From a checkpoint of a small contrastive audio-text model.
Model: 8.75M parameters, log mel input, encoder arch regnet, encoder norm batchnorm, encoder activation relu, encoder depths [3, 3, 3, 3], encoder widths [48, 64, 96, 160], text encoder width 320, text encoder layers 8, text encoder norm layernorm, text encoder activation gelu.
Training: normuon at rate 0.01, 2700 steps, batches of 128.
Data: trained on simulated sounds of rotating machines with and without faults, 39062 training examples.
Rows from block 2 of the text encoder, named by matrix and row number. Rows with one number belong to one neuron. Each number is 128 + 24 x the weight over the matrix's rms, rounded and kept within 0 to 255. All counts start at 0. Numbers have three digits each.
# fc1: MLP up (text_encoder.blocks.2.mlp.fc1.weight, 960x320), inputs 0-106
# fc2: MLP down (text_encoder.blocks.2.mlp.fc2.weight, 320x960, transposed), outputs 0-106
fc1.561:150112100130108134104131136098131081130095178150153114142123102125164122129133129163150130112101113120136129143145130097109151122108126088138108129141106146104127114128172112140140114111139145109130127134146092136101117140122117140135131130104116120106129160112115134127166112162143172122132134103151147139121120106115095
fc2.561:093130177116151124129140128148156151146120104117135154109117142120110115120113137106132123157156118139133117126106125122123128108142139125136138126117118109143167114133124134108134131121112121125103135148158114110153148128134117106124153131126117111129117125138114149114104131108105122110105122158123125127144134136151112
fc1.562:123138099148137129118129144125107133120127110126146099124149136145128148138149070105129133123149123149138112131132119149105127123117150129131118114144139141141129116110091135114113136110156130128142093147120098135169121124113141121117130131138132148147110071097113127143162129095102120126152114102117148144120097116122138
fc2.562:083140133119105098167103112127124120117131097140117077142134099139088132107118120132151091131129081135088119145108136102119141172154134111122133084131127144078115127152121120156131102089176064139104107120156176138084125111158088104179124148177124134121121175170138145152091149184121160143140114133151138096114119080188102
fc1.563:136130159142116144083142145137137098109132167119129139150181119170170143103107084136166152101106107113088161167129115126139125142146113135155148123141114121147165149157111127143107105140123118141141128111099102117122140163127095109119123141119129136190088107116176140129108141110125114108106109110127110140141112124111141
fc2.563:115116104111120122145112125119153101142126135121091125128113154098123129154160126124085134104132162153143136114145128148138104137117122145113126132140154143148104123123138133123163151138141117104116122125122142136120118122140156157129152132136162133140141125119118143129108118105096121138140145141172131110145125159107115
fc1.564:147119130139127097114126139159176087129118124128177088089155139169154139107160160143157116099122132148120141166163159117134120118084136123178113137141109105174139205116070151143122130149137153114089152115125126102137111076123165126120098115150148115124111117171118129124130074122145149137134120157160068116103079102168088
fc2.564:086138122134164165119150121113139092136132099115156115127124168151115138124110169178126128158140112120119132154109133122155102100116101138120151126095124150152100167135132123128114131104113123112111130127129123123149099075120106130137146086148148085168145144119118138137078150127143122164149122148114146136138137112148145
fc1.565:185162119123141110132138155090121103105163142156114125103156118122113150115135092123154147096126092150115163151124110148105173122117128159105121091126135137100156100111158138075106136133088106158184158129159113142143107111099144124145142106140093116101158094111129147130166154100166129165134117134110135151138146137129127
fc2.565:109098128114126150144105140116113153147112132144124100139108189125165132130143153114134110125121144108167151116138127124141118096120120096121163154101101116108138099145114115153134134147170105109125115125125120119152129139172121117125137126156114109157120118131104125156118125128141143129136100151130135128132096129130100
fc1.566:166119141155147110164147105125110133078121122091154120083131129081155111177119110107133165129112125133157149166137147127121132138117143114123115146135168159136138111082121099117113121136090170086084095135124144144160154135088088194121104137135159156091150114123161145120116144172155094114111142138082081144118188116083118
fc2.566:129119114119067200116110212144067132187084119080170170088118157172108048116149177089100140122157122198075131203146141081143206127111067219091153156151101139143199130138068118092055114152075133120149090048116098090096148145077125188170130083103139149069075079102090108140076223157200193169123139112112110100083144096146122
fc1.567:133090085166116152127089106114153142123119113099128124111148108140127097156114121113110132135117097158149121134080142155163098138126130154114083103191157096111093118114104137158122127130118113168140127113137122086106110100140097140125105153163122120150129099115103133113130139110155098151147130137140130145107192116136124
fc2.567:128127121138122128136152153123148115131140127154126137169128133149117121117149151099132114150106135130148159138119121091131124089130140122144143129150115129134077160116122116132111126101157112118122132096106144157153106127122130149151106178104149134162153107129120134166125117128153152140138116131111140111118114117146106
fc1.568:119099152125154122143142121160158103140138159099117142117114120102192107083146135121113159113164141065139119128126140158132096117149148144101097116129146126123169154185078135105141188109148114168095132182129115131092171115155136162156125192125112153123090116103159084100120168117176126150174165107121150127120138120127164
fc2.568:136127132156170178129139062183085153078130106132157115128103122111131096135115144149127142064174155112141120161097140109151138127143149153126106133150143135117132107167137116064127141118144104089106127114157086135171168130140088125114201145101138122099122122127133136121129116141149141108122125170113132074127146149126119
fc1.569:121119104141160109193131118134107155151167173152115132120124130106135115095124125096144108090084094097096106105126124116089151051154103174135111123139143134097133119120088106123134143183167106115161142122113108107144084134121116097170138188142094143125111155099078142101142126132158134159150097129132114118101112149146078
fc2.569:126142113075134142155096146134130122170126139118139138141099113132186122128122130130102111124100163130101124149138088131167158092092122105108109125118148101111139122149119116154101120134141143118136142137096128131152163120127138120147123185121137120155109131125116120165097134118116158159127154114108157140167101146097103
fc1.570:149130094135183113171133125133118128117139145115173134082061105102145101154143141112117108139119157113082139113120114133130121130143091146103133111123136120101127138184141120174120141159095102110096138169151129141145122097108168137138134166127104122084086170122166113130124183164136145076154170086117159096107136118160094
fc2.570:127141188126147120111119143164083124110152144145144073125138108163093163158112118112122096110110105109106123129113120150108153141072134120141121144085137124152190125141176109155132115171093132125101127068146153177120163168133105112105100130117098123127165168098097109137097104149162125089124141137140156198131119145170128
fc1.571:088097133138123096112148108159148157148109145118127124138125122128166150128128115113137116142117111110114143162128115149129173140121161133126119125122136136127103129113134137107134086135058120149156124129132126094151137113109130148148110155112119099142141127136116096135136135119135142147157115137161130134128102108164132
fc2.571:122141130135122134101115165131104134153116089147111117110131097144139147088104111133117105162165113143127131105154109123104130114111167152130128151143161143135130125134141112153132114123119142124128126097119139111154123136145135116108137128117138130140122136148116160170135100121133130141123096133098161119144150145129104
fc1.572:086124125089119107121162130140101124072120060092158150143135142146116159128189138130076168144156143105147193073158097136128134118103164140099129105129112128139117153132136111087117138097062117100108120141115131132148147096116173151153113128120144144115124115106167096162172130136135109152132141140128113137136139123129134
fc2.572:115128084136089109122136133138122115140116131145148134118112127143141155137130121140128126121120119122113136092126130120107104139130128126145157151135130148150139120137109113122132125103133128145148108117089145111117116146128122133119137134128145115138160128116125135139105125141173144122125114121122146107144106149145067
fc1.573:100147155083166145078184127151147110077118110082152128118122128137123155166138117110148157106139132134113116160144131090090149149128090140128125175108147118099119109158100121115112157109113107137161157110114116165163096097153111120095090188173157130148122146122135126119111105167137111115108129140155145126164101099123156
fc2.573:125110145150116115117105147135120106151117169132122108123108156150128125106135146119138135133141173164144130146139124122149143132133140119129117110140141152125096140137127110123138129148121139117116135148125136110096148118128135138136137161105108130099143111131147111119100168127152120154143105114118107104129100128141141
fc1.574:160123116129115051147110164123162107182113132146085147111104144145124112118132093122122112161098132116094103150207142124155126126102099109088090110142157163065100125133106112143088130142149093131155160100167108103137154136148131122115114171169107134122144148058144171108151141135094143116149141124111131140159126135155106
fc2.574:148149136104133103122157142144138132072138139145105114130149120112095158106142118098173103128143068151094177148143138132105142088172161135149112109140141151133132155125089161108133130107119122167158125126141127096135097115153148138120104140132121167124123109138107107156161143126105137136153156143127152103088124129128131
fc1.575:169125147136118134103122128126112140134151125150099149135129154108121147134129154119146124122130109121121142112085119110125098119115152147162127117102101103131110158153117155108156139137115134127134124106117094120119168149137138134144115108140099142128140152175104144141127143103161126095123122151150109143111114120096089
fc2.575:124101130128122110120144129131125129123127127127120131145144121126128118132150117150129116118112146139130121142118144126126158134151130121103139138149122138104125109123134088156113105114143125129119133105100122151133140096123127112130114127137120122126156150124136145110112132139145132128129114118127126125134111136134136
fc1.576:153143094138096167132088097152124130138167114137125124145112119064151147119156116126141113119116121086097155101104156101162100126124130159140131129160148136176103134135119132138147131147149100136148116110129153171143117105107148108113142157088105118132080144092128133135168095132149094116132122165147127133084120146130165
fc2.576:109099098114143095073098186093153186151113146136111098120135148158118150133070155158089197088122109123182135151027107087096079132106109090145123199226148123103121079120102172085068109186144106172126109089062150189153143148123223134100124210103130152207144139077159127199158108141108146169241109106109120155114125107212135
fc1.577:107130148062098138147082117153136167140135137108185141113161153160144107149125134109140161123127123135149118124131118141093090151123157112075119134137096114128110167159102115128125145137116135143143176143110157115098140158122107151099106131125111137136155127118135154125113112122134156150106127138125130128153090113111115
fc2.577:089082086124145078097091138144105194099124145136118173163117154107099083137141157124108124099076145136172118103105155183132123096156125124164146115162104131176139073115134097121114160141117141152113124119117115118123173152188126129142145128081140166189149095118081073100162140115140095124133117102190136119101146129132177
fc1.578:137138127148153114145114153126162128124160120137125119148108127095140120142139115140126094087149118143156149140143166150111115154161135116134138135128134158157129137155149130139149142164121145094155114108165150138128112106107145127125123126123132143117129149113100114124144144076106120148143106125172127125108115117130128
fc2.578:133145138117146087160117120125120116127123166111141128154160133124106171139124108110132145096098098153128127151137154108128119132145119091142153131155137100136106136136101129110124122120151127137139139130116167153138154123187116100103131125136117166169097120116122124121140132132111122121135126119139145144126120131095117
fc1.579:124094142107161134105109110133138113097103172142112156114108147156113104124128108089124121145140135106078134141126154165135131127138142092123136170125101135147138091172140101145108142111088100126129156148128147132112158153117127139148139118161103101121152124140113113133132079123140148148144100147138151123116109106152081
fc2.579:137117152109086137131145071091124124168090181135130026062184144136056160149122086109133121128123111198124130077135150108084123112134167166095113113148150096139161136132172126133201081085137103166142148147134208135085108129145139105094169123155109145113170103099135129116111136096055162189178164149125087116170130112174154
fc1.580:081146095117113105065121135137139097107149124135169166119168160126079096122181214161154094166110109162097107112115129105165131141126145067158145175120139190185134092124086094096123143090115135160083106135136135091151113118072146102144139089144150094133136093132107108138145138138144125134137149151089132096139118053099121
fc2.580:159210117117135115135118105126140083182139106090097174122167137139141088179131136132086147108138161121152113126121139134131122142116090132183182155097143184175131116101080113143118129080115100130059072083180177068143127094147107080163138130128126075087104121136077126146181145095147100117154069170128114175109125085086160
fc1.581:112111159116111126092122121145087099127147085130134179150123169105148148096129167154108097148132159132133122110118131133175167168120119149118119094090140140161153138116131110129188122110124103107110123131150138096119119138126134120135133161122159104123095090155112151157138143157141175143092087154092095148128110076133126
fc2.581:127127127149131092140134124129119136176112101149123154129152144155137117132087106104123095084150151100157144125096133144111085085113112129152155164110147131131090146161123134112109136143095108150134142139124128134108158146138109122097137174169091144100156111157081133148130097153129117128189112109079116145113124134137151
fc1.582:141112111114117147086127167165151105113162170110125149117116154144119117134111154127123111141143101130114144106106142134159142111129171126094125128114146159108146101105153143134148107111121120188123123165109150117126110112161163145108163117139151122141093132139071152113169119115138123123116141117142125148137091100147059
fc2.582:130164111120128082114158151124157125130134118164147147107126129109112112137115127150147135099074140132166130097100135130121130144125103142136135130131166128171119109124109112141132140084111109121142145142147127117117113137098137099149156124116147141129122140112150112140127127120126173106129131124136114145140105129099154
fc1.583:164098150150150124125107156100124120130117121147118178077153107112165115092138140085156114133110137077120123164187114139123180090101093148115104151174091115149150108111113143163150149127163166113108166154138102127118147082134151164104096118145141104141109113103118140099134141141120123162103111095138097175101112131152107
fc2.583:125102144139163141119122051118100102153093143133101078138111120073120136110142115194127157088162094213135141131104097106142114101162162111080146095145136111109119134114161085088139137156129144092146088099146132204117089116121087091122115156127084119117099132161119144132093132155101136158101148142205186103120128134112134
fc1.584:117124154155118146081126134089129147159130090126163104138132122146124141095133137155124132103138164150139124152113132153107170111107104125104124116167089120150152145119125169115120153139162120126114143106139096145130119106130119110104139140149174130125117144097133091134140153104126088135126159136140062107149108111136106
fc2.584:128116135107133110161128131117130120117118126118112105131136114123137106122141113116127136119132123135124119146141130131127124133136135098128112104131127127099125116135129106142149128116109135132128133149121136136134114124141141119137147126111129097116128103139121163124125145124119148158125108127118136140129155137128159
fc1.585:132111129142123169134139184124133150150140135100097170116139127089161079105155149105128076112143155128154129137143085132150162098095127124137151142156066131194097158131130104065144131117153094116112111151112094098166114128106156147149149089136145088124130200142150071137132158096146169163140160143167110127111133173160152
fc2.585:122140116136129141144117116119120160135145113116115149104179115122077153144136138204145162101140096142138172060175144129156110173123157113146125045100144141114131115167180161154164101102175069089119132051077158159139114171142146099165139123154135117135092101125109158173079132152095103130060100111102144159116169144147136
fc1.586:103107157130147133133128120105161103168158161113118163063113137129109110096138120070114137096136120115137139137147162133113150115157125119153090150115112131084125153092056123091125171092170135153142121139142119108150170156130108127148141165146116124139118130176157144104094157120160121137126173097073122148087126102098157
fc2.586:124125143093140189097143131177162126135089103122146114113141131114114091098110136111097130098158170113115135174123161127111133162161140135140126171157155127122173144156162125091153137132095102149129126164118132141175113124104108137124144108131144152144118124089154115125109124140098185119134119113129096072137144143119136
fc1.587:093079139059150150113106153170102122097121121133175186111114140115122104149126109154147141139113141105137145136143159146081137103143122120113130125109141149122130164101102105119117151112104111125155098117119104106135178161132156144142157177070138159151119127091144147139098107129124169120113136132112083099149122140085101
fc2.587:131130163123109107133115113107113119086132097200125143158129133086155098160124134110118144164139133108105109153161137121161107141117134118184114119121117102158095137151137096113137167197115158109097171170133074158151094149118069110131170115149121134138159121102112132072150159130109107110128127143147127085107148111083149
fc1.588:135110112143108101141122151106117153145121137108152106138091089127118111116171090151107132151154164145125149128128054128134126111115119133142157139094122085113090088135123133163123126151167083144150164131165139080142165156122112107153123167121112096152137118100117119085162082056122137124180109121123161199125141154107151
fc2.588:172167109153135138151122118121133116139119098162121137206101125099116112136135119134120153167106105113102095167114120075182112126133117140107121099167148121107090146177168140169122127121145121112078136143079105150103098112121105169104077121123124173183078119133119117157134108128157115128118119151156151137139184188149116
fc1.589:139154124089142149132124146129123119144162148147155136095128130126121119123095153098148078131133138088137122080142098110151097135134116114128129147155140150115104112121148138121144135100151127148137124131123143141124156142111148139095124158144144127157126141111122125116116123093111134147113109098117127144110101115139130
fc2.589:104119121119141131149125120131124137093126137113136126152113106128136121149135124155117141115133153150139124140123150135112134134158138145148126103142151111116129129123104133112117124157110117126144119127127146132125145124148150114147164127108122140122131135119112130117134133144143112132096131120121112128146134138109134
fc1.590:168079132093085150162171128108147141101105116111142155176102138138133166139112132143130157114140113087138162109101104121149117136142151172115155104117111131105125134182168114156097110107114113161146123116095130098108130131115073148132141108161091122121086140154138099177116071130115092092108097162182126105165105090137182
fc2.590:121109141147087143115178127142155111131132149115125169140113154110129107114138105169156163118127146138110097146094135121174069120135128108170136147146104107089123121112137162192077114089144120108156119158139151153097116131129125160174156167113155103160119088127144151111170151117120119115141089131141119117185108138124070
fc1.591:157148110123135108148183160138091112132106148132119131112112127131143149112132100134110128121137144115150080135150143116111127102151169123132126070086135146153132122122084109083106124169104160174106118143082108104148109099124127112128150125143141150094137116162102126140141129100112156109116110106104157103105113151135112
fc2.591:124137145167076141147116152118080164105133117148148116168148120122097089125112156115173136175154097143061114133131116104141159094089106089139099123102066166127142147141119140160155119114118150057165095092114084090119149187110132149159147089125094184156114154116110173124068166114133130137075171091205141113149171110106120
fc1.592:128120113098130159159136140118111110095094132116159134101107145168150134130129114126160121108124097096142112133126112150166126104142119116120150121111146133110128130107128165108148159152094144142147115128100131120180127133143095114136160107140174154128145137119116090140111128091095131108121082129139126127110119138150114
fc2.592:126131149169131120148129154140123125122125106142138135136114117132116105173086123128101157128113131114129103132129127118128121111146138123162123139134129122133139119166137083102120136139121150140122132121116105119135113177123161107154115132083128159181135125139090121088124161123116137143126146109136142084147120126102109
fc1.593:152136138101122121119112140146123113138158156138110167155129135125148126069107179131128133086172134140117139150160117121142104143118144073132143128132121112112112107125141139141180147095138093111133091119104093164142113105159127164115116123121095125170110147157100103147085123139097170117139165147071112097134182129115112
fc2.593:124126132158122141118152133125136136139120125115123129105139104111138112107115130124123136113120126121118130114122123138154133117110103146116137114145127112134113144113119160146141123112142133139141123092113120112125144153120137119137153104146154153106111128122172119136106132119141140111121135141155144132119083133140126
fc1.594:103118137078145117128147166173119114098131133113131157108176106076105133108118146158115123173144120105083146093163094137110192140163087123130108155131114160080133103101139104137146156145132146136128078127147201113122138087098145111125168115152149097174139124128128099156128150157092157156122104102144133180132142106111121
fc2.594:096155153163124143131083151115134127164190133130102129156102129087101127123124130128123152107128134126113151116150129139142119124138143092098177131102104138156118100107115153147064129130126169126135116083084155111086103192122168193135143186155124149114103131167145085137122136093172112082142132153113117060132134136085121
fc1.595:090128142125130127084145133151108171093149134156117098169134140163166118093069078153091161158103181187117110103117195120146108171110172129156163145160125066086122176099160116107164155155114125158142087127144157130149122136132097134084133116169120117105139084133100152073101115174129126118077101110116103065127147126160194
fc2.595:118125076124170139153105117086072125203121167102120106115126141118132106153170071096146085107114148123131091118160092103086142096148064091118125130133131123150131114101162110141092096136114088124146114186089130151115138171144113097132136120128105125132111123116135150085081137102085149138123121156148135138125130143124150
fc1.596:118126127143111135105162110135127101113135156141134133144121125124123127127181130121157158138141140144109152171113145108106139113123103122094147119137145100138094131126108146147144132135113141107134115137141102105096139121100158143127107109141133137121103127146153098109151114119129144128121164143134136116150174104120102
fc2.596:113141136129184117086128149117139160127121100121106090122140129127105142131095108120128100157139127152134116118085099131154127119137158140099136151136118146108151127128133127125109110125130146132148133128152139137152112133126099108118123125131094135119156143125146150148115129135122141109130129133146140135099113133137129
fc1.597:127108186125118116089133106133137110073147122105140110118128147059179130160134136154090132121099115153115139148116114147121143151161125151147141162090116108135159079167154167086137124150109147111108124076140109121139094123111123135091156099143148082121112129107114094091138166131143155084104109162113102105190128138136128
fc2.597:099125142113118120100135141100147113163133134162080177139126116135121099114127069122108111134149112096157169132123136105154142141121105143134093134162095140128139132122136130165137133112185122138128120084095128125130117151154133130129132118125132160163094091136147152134086108133119084166155110088175100152101116097113088
fc1.598:122106131122146148134107105128119146117113154164163141166106113081142134093121146150158129132147147078122154114135148107136132140151109122110139123136140186107109081128121106120142121126111115096139087140169146115144155128101080139111130090135092132095097134143110110115124085140110131135147146150142129181106134139110132
fc2.598:115127086129133139114090118132143129141123118115107103123146149154072178125117137133115122105111106132144112102081128112166159107134153099147143136127161123144122141141131113143118107149160142170114134149119157125123139116155132132115113135104125132135131129114140136119169139138120140136104100154094149137130124109167122
fc1.599:152141187118175064149131130145167128149124087143184147125109104139105128118142132135123101153127145128065112140156141140111111134125169117123124110137146185127115157155135102084130100153114115115157155151143187123117144087073176098127161150111133087107129144095112115117133150158114125119109157100102158144160153113150080
fc2.599:133165153111129107149129094145152151108125143123145112129102138120120122123123111104141117135129125145113137124140160119146139121142111132124108105146109146115162114120106132118114128135137141110101134127129106103104144131183128144123117152142072137122128100141107130141161167121142122142123139100107114183101124133127126
fc1.600:142104150124130130151137122119106119161140136124117119119108112136119107091154131124119126163155143129101124152122137133089110115105157097104133127126082154167128156116148135116129131138143122144135118126118114131136124117107131103132138132105116128138141102126168094136135101124127125115116129128128123132136133105126109
fc2.600:104149136126126128108139130135130125108116132154134114114163130128129150126125128113129133116131134138147105133126128119141123127135134128130096113120136127087169100116136120136135119115106115135142121139149133113114086131139131138107131130126122133131134151132129155150127152124119141131119113104120138132139111126113140
fc1.601:115092144140143135124150148144165159097132130095145138136139118110173132140178098100159164115141166167087156158075141117093197108097086129092131150133140134128173144152127165151140116146123161153121109111130181140124131110124140134160112086184126145113148125128153098103151138155097123106136107161119130114171161127101095
fc2.601:107111107144108138118117145121150184162159149151153125121144151092141150165155110169149137108150101103131132089105091136107135139130134084132124157093122116131065152102187147182122078098082119061152151153141180172131125105150127151129086167103124134087110156109125092103151154158119139127177154103175109143098182128099153
fc1.602:116123158135144122115119138037069166145146165114099137089163113099097162147121140138100116076171109161138118129130140128111169184112138123176119124141158161106116120111131120104165139135127145101105113144105156151106096100096144128110140067152138103151130118150129098109173158125121128094117125165098122139170134063150132
fc2.602:114137115114118164094152098129127138109144129128178151153115128127097128106121083104135125114119128130121114138114125133180126109155137139140131133128112121163171133145153130125144131107142134159164113118099120129108126155164124147132148104151154156119102150098124133131108097137101138099101146138177137158107164138128071
fc1.603:139128136162128132155109107131163103160126154063164055143103103130147123091156137157107153156130108128127093091137126147146123151121148171196093142130184095094159098132109172192117139145123122099085128123121143158142123165070095140119114091118120130093107075137127101120138120097118094122152105125107137159144121117127151
fc2.603:185151134147133147149139132101123147150106152103143077153127107110119092154138152132092103131117155112126154113148073102134112138154169136192128098173097102114151121157168123182105073131153117093066125082142135140143109143137156127164094144129195178122114143139147060097121078098136087110123058113144111110114141133071092
fc1.604:151134102155103104120098125119130131139152094094117137105130112120084130124164152142130079107113152121138126176108133132118146154138138135100135102123148137113127113134145132132102149116153132163107166078136094117120120123123112121140116143144140117124123125109119136106172144118130121078099165149171108133145108097129091
fc2.604:136142132129144132094148116127106152106124122149117120118128147121151113137141121136146123147110114179130136145138155130138115120148111116137130127106109146107113117145137112158127146145152126112155118118135142122127119109129141138139131115144118122111141139097127128152125140121134144133125139129125138122115131122127130
fc1.605:121106115077143098125103166085097133073141121157105144112132102112124163135131147115121096106120129138150140123090161076091143130114088120095112109128116153126143105076132128094126148119137159161148100146106122129134133151107129127149159145179119146140134097129151157175075096126119164148076125136146140149087135145134116
fc2.605:148118103138089103102144127140130148106145145085137142131100165103150141152134085106103102138102134110134097134066119096092122152123137122093144124095156155146135111152114108127117118145130129129156115149100147090113158135117138116122129140125128111170128110115097132127159149098098142137111114123140060131151137133123133
fc1.606:130177117073132191140135136147172111124138152142163106147146172078129096160136138198121101122127128079064103130191113133143125157130104155084124188095110168139168081131114084113114119097087113090124121109167117119147131167102118131148087141169122102151100126158138086114122121136098122137129096130127112130086129090134158
fc2.606:120150121092144166149130134154152122163071123193119141107085134142101184116123121114107157139186125138125066168090147096127129130162154132140128144204103153127177143134079089131192103121148097097109106102095180162139086107149131117060115155125162139165174114158089132113081180168168142169148139119126044106144099084143161
fc1.607:113151113163096109125110106128138100105090168096128109121105132100093144124148139091166138120133122134125115168101128143103213139134144143096147127149137077148141140132118149100167171147125121127134138110094124128142143097082157173126120116138129135120133093128119107124145140150140118136139136141098089120121126161097130
fc2.607:137076147113124160136097115106119114133117119134099116090116143070113122123197171131139152160106127109114128140086104126135141147102127107067158183147097077138162170150119127161133147169139065106103163106113130127142092107089154076136109140099143110134120114141096108157114115189116081097176097097116115106173136125135143
fc1.608:142168077139146123132170111185158140153129087107115182061126166156098097088139235119158136177128154108125116123111112121173159119119095175161126126108079066171130138126035114107063134108126203134124155143188131069124150067197135096142074067164128106144114101181136116097172133120100117104142134161157069107138122118139089
fc2.608:121123071113167139140117108130150064156127044119119134102108145140149168081187249166156047146122164121088126183153088139165124154156137159135190136119160106147098158126120135162088142121123112115109172157184152095170091078126078149136121130160103093154086170147098179179121152134082121126109160191138096143084116142107123
fc1.609:111128115152096074077135154140145126098167112143158140149149132110189149081152113131162110138144187165142137185140104134093129119142129115119115160121162149092180108162171104107142098164143135163134120130141142099154077136160133107072094116135141134083144087103107134128084124134158132097146123133127135102126119114181172
fc2.609:176116134130134152109157125154106102155066122101139157127153132102088124113108142169129135090154100088082143122124155085117127123145130059151171163089095142128152100093135192132164175112136125139105097133135120101128113135111144129175096125132139116141125140142118114125122138100158161107158130146160107137135107100169156
fc1.610:157159142105111122110129081142127114120123112142128111136111166142135177142100084125117129112126099160172135114116158123139128129129200135117118075149161154083128132091077095146117129135139173135122128125175119124098142113148112140162188149100068122097153112169145126136132112172145109180113152142166130128146123090133132
fc2.610:102127130123135119097093142111118153152115158136118154122137185101120128138090088125090120086091125130096114158143160124136118131104090132146151105095099162147151174106127166084136115082136153118126136169163123098102142123111138112125170137129110095099119126180130127128111134174134126096108106109138151144153108108103155
fc1.611:147091115118156136114118127105157131145098159110112145104146131102168114149157092113113079157124132107144124150130132172130150121138094116156149152116093139160137120170127134119123165172145176154133114134096137130138129133130108147119166134132143083140160116123108119085102124131146138145114098121153133159147121143125086
fc2.611:110121126126134146137118081154139116133133163153124125113094155094106106161130132164098137112165158164128118109125152110101134092158140136116162125176126131140127127088137113140133108136152121125115102124163159140095110105130110095139138111124186180145118114144137164123120140115086144128110124128117165144133111170126124
fc1.612:179113104143123124125149137111166115118079113105144125141131120112135110129106139134123129100125120117164121175138106097143161187106141149145140083153135167176122144142137134135121130144147108136120135125080107112126112129096098151090112144140094153141144133149101088098161118147117114136125129075156108116090161119100156
fc2.612:078127155118153128135129145144125098110111080132148131140128147148082119139131091111141138149129128108077173094115165095151107093135152137123131143145118075120150133110127139129124140113124114129120130136150092088133124113140116135124133124123154128130103155153160159133121133099136136098135131112106121123117101138142097
fc1.613:135124155136124085104118081110139128105098128114147156132112177142171136148143108128133117185146100112111110148127115101130172099111122131127175145094153177102112148123138082104098135094146087117160141111159129095150134106158105122117119108150073137127124120149137128127094098127144074099172136147118159107172122119143126
fc2.613:149118115131116142119137156123142134127117104116100086124129138125111138105106121094147146138134093126141143103130116120111160132110164135123170144119131113131170087131143132127131098124133152132129131135121171101117148126108137146148135169102110135121093146114147132140150127119137153111138108116135149131129125114148110
fc1.614:108129144139122118120122130113094132122136177137125143147094126133168109110151088149125128128122121123157106124133107111132166134133146137133154151102119147133142119105152131142124123114092133144166153132117161137121145125126170117129139127141145098114145130132135094151135118126175160105147132150130092110136166150112079
fc2.614:123128122127117093116144146128110124125112105126144144105125120151135177153162110121138165151127107174125138157146112119149124095123116140089111143141133153127129093166116133133130116132127117124103147069120080103144119105137094157132128083109164131131129121093106151131088170131152133145115116161104142122119116145148093
fc1.615:156131134112119148125140122114118163127129142148114109098128097104091114130133111145162086122138129127097107105137140144092165103120116116092105139133125135152123131119114094130133145106119127154141111115158140124143119136125139119103130122148151110124134086112131088084112136133124145153131091141155139137154110134122127
fc2.615:119136140126143098135129148143154136144108129148127075142135126119146128096111143116130147139148134143133136136137123089127113113151130152123123114128101104125126118131118101150135130146131129127107139149110151119138132133118112143129130158129104148118152167144140159133152164137120142130111143102122100146149132107145132
fc1.616:129149158109168111128143138100108113161124137117098138157135126135156137094141127133101142095124115145102139133143137167076129145100160140137134117118154114100103129152133095160138109115131147181144139136078073132098107086116127096152151116098100099136153131157128116139167129129121124166139158098139130130144156127132096
fc2.616:109115129108121144169134130140144164108131126108145133112127112112143106142119117143106135129139118131135130115134113132152114104102140144147114145103129126131135109133117151128136097115135127115140118135138137095136136145164110152111122132140133131122133120123123122149135126137106123108121145136113108147120140128124121
fc1.617:170132158121147156156165056094139122093145108116137135112147104138139164124141108139162142150124119092121168163124126123114100112119129136147129146145098141122124121139136134096121130135164128111147114109094118150106105116158141137115147129127121127124125112169143125135089085104145129092088152117100160126121066084130093
fc2.617:149088110148116130134142138150114106115121138149144122130150124121114115108120119139137145122125130132124115151106124096132140152133123095147118126125099115123151140121119124107108116154152142112148108107105102113146128118135094134132107143125135111105075160115128100158119126149151167130123110138151134129124113152123147
fc1.618:151140185117117118133096135138102110104112080161176096145092132122176116171137113150141117100113137089140110138160119098150117145143144138128145117111126149162134162112128125106176106099136094113165171127085117142159159142135177154114133135110115115142091170083144116122109152121145105114143099118142147110105127163137122
fc2.618:140177158124145117142173134152135158088132113122152126145103150127115119135111127130135117143144089147126113115161158133120152114098168094126123130153132140115123090141152095121086175118105137153120148097129105141110145147145091139117120119106162168136154098154128124091126139133151118136117138141103151107134138090128158
fc1.619:124139109127150125142121143134140143069135121097149122143135148125143153124167180143148155125126145107151140145099161166111148160138132142111198101115135118130058114124092130106139145154162125120167134143126171111149156080112130124124082124106113162074113145144143098138165096110142153137201159090121111165129216116119135
fc2.619:107149114157084129163095141160146119193130097140155115121096151132082141161151133129115150123108100098122133126150099146104149126106154127136123138103102126147154122119140138138128135152084161109123128140135139151110116136103121117160128139149163127127126107120081103143155146140111135078128111145144121127137093126097118
fc1.620:169097134152119156124143107138119092109079161083089124151129143119128133108126157127129090125142154133104115120121144105138128121120157165116133129144120126116123102136117143157123135166145133150093125134091099122089105138149085124125132121178135123162127132150142175164108139114103143147098153124160118133163137154129095
fc2.620:138119125114162104108161103118133111132127127158128153124143115129111110132130145103102156099161144131119129144129135149108104132120104140126119105111128117125127161134154114123128115122117148138168134099116143118155093115127107138125148151131123140111115117109107144112137123139145146134136135115149146128112129128166135
fc1.621:120157148141100121110122130117113109154121095133121086118108116154110138112145125100107125136142138142108122093115193159137100121083177161118120105131103126120120159149125110140155137162133128139111126129147127100082146143137144117111117106103136135072114082169148151151183122131147137129143135124130122125165128112158111
fc2.621:098094141111134110144161134112117122117137101112158111131131110135102137132143149121104144152146135115129130128125097130123134147099127110097117131121130110132129109117133110151133120098118163121150137118122126106151139119147137138133144167145145108154136109122149118137108180128113163133106129123123140121129128130127116